config = dict(
    image_size=48,
    crop_scale_min=0.8,
    arch='unet',
    label_smoothing=0.1,
    beta2=0.999,
)
Rows from block 7 of a small segmentation model, named by matrix and row number. Each number is 50 + 15 x the weight over its row's rms, rounded and kept within 0 to 99. All counts start at 0.
After each channel's rows are labels from the 100 images, of 14848, where the channel reaches its highest value: "peak on" is the class under the peak. Only what is clearly more common there than usual is listed. The data: rendered roads seen from a driver's seat, with toy cars, trees and houses.
# conv: 3x3 conv (model.mid.1.conv.weight, 128x128x3x3, each kernel summed), inputs 0-127

conv.94:49 52 50 52 38 36 65 51 36 43 38 36 15 51 34 30 41 35 52 84 42 60 59 46 68 29 41 15 54 68 56 43 64 51 27 35 53 62 03 29 72 64 46 29 49 43 33 54 55 45 64 55 48 54 30 61 46 36 65 34 69 34 58 79 48 65 71 37 45 37 46 49 55 46 48 42 53 29 45 54 83 30 47 47 41 60 72 18 87 44 44 46 49 34 47 55 40 37 42 44 74 42 44 60 74 61 32 50 27 47 28 32 39 59 60 56 70 47 51 38 46 76 49 40 64 29 25 52
peak on: house

conv.119:43 68 74 43 22 57 65 46 35 67 37 46 40 70 52 40 24 40 55 47 46 24 72 30 46 36 40 40 59 48 65 64 44 43 16 39 31 36 54 71 55 46 67 43 34 65 54 64 52 08 58 57 28 25 03 35 62 58 39 55 42 27 37 31 29 28 49 57 19 40 39 39 63 43 59 65 52 59 45 70 49 50 53 31 53 61 56 49 30 37 72 50 43 59 30 44 35 17 59 45 61 57 51 55 39 58 55 39 27 42 53 47 29 74 39 52 43 44 62 60 54 49 49 22 57 88 48 42
peak on: car

conv.47:39 18 57 30 41 21 49 54 51 18 45 48 62 46 50 38 31 70 66 54 11 44 49 58 50 39 32 46 29 38 08 28 39 41 65 50 62 53 41 39 52 49 48 75 49 44 53 44 53 30 55 24 57 40 42 54 26 34 36 43 61 43 66 62 34 29 66 41 41 47 42 42 53 60 30 64 62 37 46 48 40 53 72 50 75 26 48 61 28 33 45 50 30 67 66 35 04 38 38 47 27 46 49 45 64 30 66 47 61 45 43 28 37 64 16 76 46 26 44 28 62 41 41 49 45 42 42 39
peak on: truck

conv.125:39 31 76 47 35 50 59 62 41 33 58 56 31 31 56 33 48 29 62 42 50 94 64 57 53 28 42 53 54 22 50 26 52 82 35 36 50 50 33 60 52 53 35 39 60 44 59 62 36 45 49 44 34 44 61 52 28 39 40 45 47 58 31 70 54 51 54 34 44 46 62 51 40 07 36 46 60 35 29 45 47 49 50 66 72 61 43 51 26 31 55 66 25 46 56 37 19 40 47 60 60 31 23 45 48 63 49 65 39 36 39 37 43 44 38 48 12 17 42 52 11 55 31 87 53 49 63 47
peak on: car; truck

conv.124:14 44 45 59 47 33 31 38 43 28 39 38 09 67 49 35 48 26 45 42 43 79 14 49 54 53 36 33 56 59 47 68 39 60 32 59 54 30 60 68 65 38 53 29 39 57 64 47 37 49 64 23 54 62 48 54 60 52 69 43 33 57 54 52 46 21 35 51 15 37 32 25 44 56 47 53 71 40 42 42 36 25 35 42 56 65 45 46 54 43 68 62 41 44 56 43 07 65 33 45 36 33 54 36 47 47 34 41 50 31 62 27 42 48 39 59 32 63 45 61 52 51 17 30 61 89 64 50
peak on: car; truck

conv.101:44 64 43 40 61 49 56 53 38 57 71 42 56 29 73 53 60 40 84 44 26 40 32 66 54 53 68 10 30 62 60 54 42 39 29 51 40 55 87 55 51 31 56 45 49 52 39 51 40 43 37 40 24 48 59 49 41 48 56 32 52 26 50 48 00 40 46 39 32 25 65 32 36 55 59 57 35 41 75 55 34 67 59 51 38 49 46 49 64 59 53 63 42 55 46 76 13 56 55 56 37 61 68 55 40 54 42 44 31 59 25 52 67 63 21 79 48 29 63 45 53 27 62 42 67 45 61 12
peak on: verge; truck

conv.98:44 53 56 48 09 35 17 34 55 64 44 55 15 62 58 37 54 15 78 40 44 56 30 47 49 56 44 65 50 34 51 49 48 29 42 35 50 55 66 45 54 37 51 41 15 39 56 70 72 34 47 36 36 63 36 46 61 57 47 61 34 64 29 51 40 23 34 50 74 61 37 36 73 52 60 14 52 37 33 61 45 54 33 50 39 49 61 42 74 50 43 41 39 38 43 32 51 56 48 16 39 32 40 37 35 49 32 62 38 60 54 48 42 49 25 47 26 52 21 24 78 62 52 25 66 63 53 32
peak on: road

conv.103:62 17 39 00 41 42 26 68 30 32 35 31 48 64 52 40 72 54 68 50 41 08 62 49 44 49 43 56 59 61 53 53 48 76 27 50 41 49 51 53 39 19 59 26 40 49 23 61 56 49 65 45 44 40 25 57 55 39 49 56 27 66 43 41 35 32 40 50 23 42 44 68 50 22 34 61 46 47 73 26 34 52 28 25 41 60 45 38 56 50 47 52 55 66 54 35 23 29 37 60 35 52 46 67 50 48 57 33 51 46 25 45 22 47 46 59 36 46 45 27 64 41 32 32 40 47 68 62
peak on: car

conv.104:10 42 41 47 46 67 51 38 45 42 47 30 64 28 33 42 22 54 58 62 36 47 53 45 40 44 66 40 51 61 65 40 21 30 30 34 61 56 53 46 27 55 43 43 37 33 51 57 33 39 71 26 55 68 33 52 45 24 36 37 31 34 47 44 28 32 48 44 65 62 33 61 41 19 61 67 40 47 64 49 38 27 52 57 52 46 73 45 58 13 45 55 18 54 53 51 41 20 33 30 60 80 66 60 48 52 28 24 57 41 28 48 51 65 53 66 73 29 60 21 43 48 59 49 65 48 21 38
peak on: house

conv.53:49 34 60 33 51 48 72 55 57 55 57 39 52 45 55 26 57 38 60 60 62 40 59 67 64 33 48 24 44 49 39 40 73 59 06 51 52 30 50 64 32 35 32 29 26 34 60 69 43 24 39 47 60 58 27 25 61 41 51 52 41 54 00 57 46 49 52 41 71 43 50 27 64 21 53 43 42 35 24 69 64 57 72 51 65 41 37 58 15 42 57 56 57 36 63 39 59 45 50 42 41 14 58 42 34 59 34 65 51 49 21 39 77 45 49 55 43 51 51 40 39 56 32 40 76 61 47 77
peak on: car

conv.109:48 39 25 36 24 52 24 47 41 43 51 60 45 45 41 41 24 65 45 65 59 53 54 40 72 47 40 53 56 32 51 46 43 52 53 51 69 66 27 44 48 73 70 65 58 71 48 45 69 43 60 36 37 53 31 59 47 64 66 57 59 52 54 40 57 37 33 41 50 37 05 41 24 53 59 30 44 49 30 46 00 41 52 35 57 31 32 24 51 30 54 50 24 45 29 44 47 53 49 54 99 51 30 62 29 38 74 49 53 17 64 44 62 58 36 49 47 51 30 61 49 26 29 62 35 34 55 53
peak on: sky

conv.7:51 35 48 20 42 34 51 82 27 29 66 53 38 66 53 43 55 47 77 48 27 50 53 45 47 36 49 48 53 69 12 60 42 52 53 50 42 68 52 35 57 52 46 48 59 33 26 34 47 49 40 40 54 49 45 49 47 36 49 56 16 50 46 70 60 39 37 15 51 37 30 43 48 50 39 38 56 40 68 14 17 61 40 16 36 27 14 65 60 52 38 59 71 24 34 29 15 56 57 44 52 70 39 41 32 43 60 31 32 33 64 58 44 26 50 28 52 35 53 52 50 36 28 42 66 50 50 49
peak on: road

conv.108:39 17 62 00 49 38 42 61 54 52 33 63 37 60 49 62 72 36 57 62 46 52 35 44 54 44 47 34 57 63 48 33 40 48 44 48 51 69 36 13 85 29 59 64 62 00 57 42 48 54 55 50 53 41 27 47 53 54 43 29 42 42 73 61 44 47 49 63 22 44 32 53 56 43 48 63 52 49 47 30 54 44 40 20 76 37 57 56 71 40 41 42 31 61 30 66 12 56 49 45 46 37 64 33 51 36 68 49 35 75 26 37 54 32 64 36 25 43 26 43 42 56 39 47 46 59 46 66
peak on: car; truck

conv.112:30 25 71 04 49 36 62 48 47 23 59 63 48 48 70 39 64 71 62 43 43 38 65 60 50 17 26 57 45 65 53 51 48 48 50 61 64 59 55 42 60 26 44 54 41 28 38 73 38 48 62 45 43 49 10 45 48 45 66 24 65 37 55 54 58 75 55 20 28 44 48 29 18 61 53 44 49 64 63 36 28 53 56 30 24 46 42 51 54 83 45 47 51 51 54 59 17 53 29 50 30 53 48 57 53 48 70 50 55 20 42 24 34 65 57 60 44 52 56 43 41 54 39 22 33 55 76 39
peak on: truck

conv.15:27 63 51 71 44 29 47 44 60 45 40 52 43 56 44 30 41 36 45 52 40 38 81 68 43 50 62 40 24 51 54 43 53 39 35 50 51 87 35 47 39 71 43 41 31 39 47 57 29 53 45 78 72 41 49 46 30 17 39 03 40 41 16 55 60 49 41 28 49 37 65 49 32 46 27 33 25 45 59 59 43 37 45 57 58 62 57 36 52 25 48 40 39 47 34 18 71 30 34 39 57 49 63 63 35 81 51 54 34 28 48 35 39 58 36 46 55 74 38 50 28 73 53 21 57 48 37 32
peak on: truck

conv.40:33 31 40 47 16 55 46 36 34 49 41 37 38 55 40 00 40 38 61 21 41 51 26 59 60 31 54 39 57 33 51 44 37 51 19 49 52 67 55 48 40 27 38 48 42 27 51 65 52 32 66 25 30 66 40 64 43 58 52 51 53 56 27 47 44 19 45 28 42 51 44 13 51 28 46 45 57 40 55 37 33 48 21 48 56 43 39 42 62 39 57 64 62 63 45 39 42 46 18 72 35 53 49 51 33 36 48 40 28 15 50 37 46 45 34 42 27 36 48 31 59 82 53 27 62 70 67 46
peak on: road

conv.49:39 66 49 53 48 49 54 52 31 62 34 23 42 40 71 21 67 24 71 45 39 46 95 71 43 58 45 37 36 32 66 57 24 52 30 57 40 45 54 43 48 36 46 30 30 68 31 55 51 25 71 60 43 53 63 48 46 28 38 25 52 45 36 60 61 45 34 34 33 55 48 46 60 52 44 54 53 47 47 54 64 71 36 32 20 84 32 35 59 37 54 35 84 30 06 43 40 58 29 47 33 38 42 29 37 67 31 45 39 45 59 42 24 38 47 72 53 69 62 38 40 64 61 46 57 52 65 55
peak on: truck

conv.73:38 54 74 47 34 23 45 56 41 52 38 50 55 47 66 32 74 36 49 36 31 29 55 51 32 41 54 40 80 32 40 51 62 23 49 12 59 47 52 25 54 37 68 59 76 16 40 22 50 52 26 23 60 64 46 53 36 21 67 63 61 40 63 49 29 23 64 45 38 39 50 70 47 38 55 54 59 71 66 30 61 56 57 42 40 52 44 41 49 52 58 56 46 69 25 51 03 42 49 55 47 69 64 38 43 50 34 50 35 44 32 39 70 53 30 57 38 18 43 52 48 29 32 44 58 71 66 43
peak on: truck

conv.121:26 32 45 42 36 50 25 34 50 20 63 41 09 40 22 23 56 50 30 25 29 47 46 56 24 56 39 53 50 57 32 51 41 24 22 48 51 22 56 39 62 46 50 28 36 62 51 46 61 59 43 26 26 42 29 48 22 49 32 38 67 37 47 43 63 61 39 40 40 40 68 54 48 31 51 55 69 37 64 45 49 42 48 62 47 32 34 27 64 48 48 43 56 69 76 36 33 57 36 76 31 42 63 42 62 31 50 69 40 12 47 30 44 67 32 67 44 34 47 45 45 64 46 32 77 41 46 54
peak on: truck; house

conv.59:40 23 52 41 26 37 44 30 47 32 63 52 54 39 66 43 48 18 76 54 46 41 58 57 61 88 40 42 69 58 36 43 53 47 50 09 44 64 20 34 56 44 38 59 56 46 45 91 43 60 49 44 38 32 33 56 27 43 47 36 68 57 78 56 47 45 62 35 31 32 20 28 37 45 24 54 69 24 41 48 46 66 62 54 49 27 51 26 50 56 34 50 52 40 52 26 56 55 59 45 52 45 35 44 44 66 42 42 30 38 65 38 38 68 49 43 31 29 18 44 32 55 76 43 54 28 35 27
peak on: truck

conv.106:35 34 29 34 27 48 46 53 48 34 52 64 60 58 60 19 52 48 66 37 00 35 35 60 63 52 38 26 47 36 44 56 23 38 51 58 52 67 70 64 49 41 55 70 42 12 49 39 49 32 37 42 29 54 40 67 31 42 37 41 56 37 50 41 38 63 44 24 06 36 59 31 32 30 42 30 39 52 65 36 42 59 55 50 22 40 56 49 49 59 19 47 46 51 64 46 24 39 34 60 38 61 20 55 41 44 43 40 09 28 53 47 60 49 32 54 47 34 57 47 45 46 58 67 66 45 53 29
peak on: road

conv.61:19 31 74 42 27 20 54 26 57 36 39 67 43 44 48 46 46 18 48 28 83 60 49 58 31 55 25 55 34 45 52 41 47 50 41 21 41 47 68 41 43 36 49 31 70 46 48 69 37 41 69 26 81 62 60 41 31 17 44 36 51 54 55 47 58 46 40 36 51 25 41 49 38 27 01 45 64 44 51 45 70 49 44 40 50 46 70 65 35 48 41 64 18 56 70 37 46 30 33 52 45 51 51 40 56 47 53 35 18 20 39 41 62 50 32 65 56 38 45 48 37 45 36 53 57 52 27 45
peak on: truck

conv.62:56 20 48 26 32 44 44 39 41 51 49 21 30 36 65 53 75 53 68 37 56 52 50 48 64 34 25 53 56 35 52 73 21 51 17 56 41 19 37 44 46 56 69 33 56 68 30 54 67 48 41 10 45 25 23 33 45 51 39 52 46 34 67 45 49 46 56 39 53 54 37 51 40 48 35 44 72 55 47 26 33 41 37 31 32 34 61 38 57 66 48 46 50 28 50 25 05 47 20 45 49 60 53 49 50 46 47 58 20 38 42 31 78 52 41 58 48 38 62 60 33 39 47 61 43 68 19 59
peak on: tree; truck

conv.20:35 39 35 19 40 32 69 47 64 22 35 61 58 25 70 70 68 43 28 47 37 31 63 41 46 36 62 28 50 48 55 39 47 43 29 71 49 40 27 30 54 46 58 57 26 31 72 50 39 70 42 56 47 25 34 38 23 31 37 32 52 51 36 34 26 44 80 52 55 54 51 71 43 42 53 57 38 72 69 30 22 77 40 46 48 34 77 47 75 40 40 59 33 47 37 51 24 44 44 65 47 36 46 47 48 54 39 42 50 25 58 63 50 61 34 67 51 36 55 68 47 53 38 17 51 39 26 20
peak on: truck

conv.17:22 47 16 48 30 48 40 41 12 47 14 73 45 51 56 29 12 44 56 47 52 52 34 42 34 39 32 43 61 58 39 49 36 64 29 49 68 19 43 17 34 49 46 31 49 31 43 51 48 48 78 24 80 42 64 44 36 48 53 39 58 83 48 43 53 51 38 62 73 77 52 44 56 43 36 79 58 31 38 31 67 47 33 35 44 23 38 50 50 64 65 52 47 75 42 41 57 46 64 68 48 34 51 57 56 59 38 57 43 50 59 49 41 57 61 41 67 30 49 39 27 46 57 70 30 39 67 38
peak on: verge

conv.25:30 67 61 55 66 58 52 52 56 28 44 65 11 33 47 29 36 41 42 37 40 65 68 58 25 40 54 37 44 50 29 34 27 45 28 44 62 55 39 44 62 52 45 56 54 46 45 59 48 42 52 04 44 35 27 34 30 29 50 29 50 33 41 52 47 23 63 44 60 46 50 63 25 28 30 63 53 45 48 56 28 31 55 51 43 48 59 54 53 62 68 68 28 57 74 48 13 28 54 56 66 42 34 48 61 65 44 43 38 54 52 57 48 79 16 35 39 45 32 49 35 60 64 50 56 00 47 37
peak on: road

conv.118:25 49 64 15 44 40 45 70 42 35 77 58 31 54 51 35 65 34 39 71 23 69 57 49 50 22 34 49 67 60 45 41 34 31 60 17 49 44 48 39 60 45 46 48 41 18 47 41 45 58 35 41 31 52 38 46 37 40 49 51 53 50 40 42 19 52 25 45 52 49 27 39 48 39 43 39 33 51 51 18 51 51 52 29 40 66 55 49 30 61 48 55 65 49 45 60 11 16 60 16 45 24 53 28 62 33 48 34 30 58 69 44 35 67 38 29 28 20 51 35 55 63 49 33 61 35 64 36
peak on: truck

conv.88:42 55 59 48 26 46 44 46 30 62 54 68 42 51 30 47 64 24 63 26 50 50 41 43 43 57 54 66 63 42 51 61 31 17 37 24 81 54 51 37 35 62 39 50 68 42 49 44 58 29 55 48 22 47 46 41 50 49 45 54 17 83 35 40 48 19 29 18 60 66 28 30 32 46 39 58 43 38 40 48 59 65 57 40 55 34 48 43 39 55 50 23 23 39 64 52 55 50 53 38 38 75 14 42 52 34 24 54 46 08 41 39 77 57 23 48 30 32 40 36 59 64 60 62 56 49 68 49
peak on: truck

conv.4:35 50 43 32 64 42 58 43 29 38 43 41 60 35 53 50 15 38 48 72 32 58 49 50 49 45 57 51 66 86 30 32 66 55 39 54 62 60 68 42 72 64 56 37 31 48 18 37 35 60 43 16 60 64 70 52 78 24 62 39 61 29 46 58 48 38 54 46 38 49 47 39 51 38 36 25 62 63 36 52 78 29 42 16 30 49 23 42 41 39 39 59 67 60 52 44 36 33 42 50 21 34 54 24 59 50 36 25 45 55 55 55 65 79 44 26 65 25 37 36 32 44 41 56 46 18 53 45
peak on: house

conv.10:27 35 51 43 48 57 56 29 53 50 44 35 29 42 61 49 51 31 50 58 42 46 44 56 38 13 35 54 57 57 44 32 29 43 41 27 18 70 53 40 43 43 62 51 55 42 53 73 56 56 30 64 64 05 44 36 28 73 64 45 57 31 34 22 40 39 38 63 57 53 53 52 50 56 39 42 48 64 33 55 61 35 58 36 38 52 56 65 71 70 47 80 67 81 54 55 72 50 31 31 58 41 42 48 56 32 42 22 60 55 37 69 49 68 55 33 51 62 21 53 55 19 34 46 76 87 65 24
peak on: road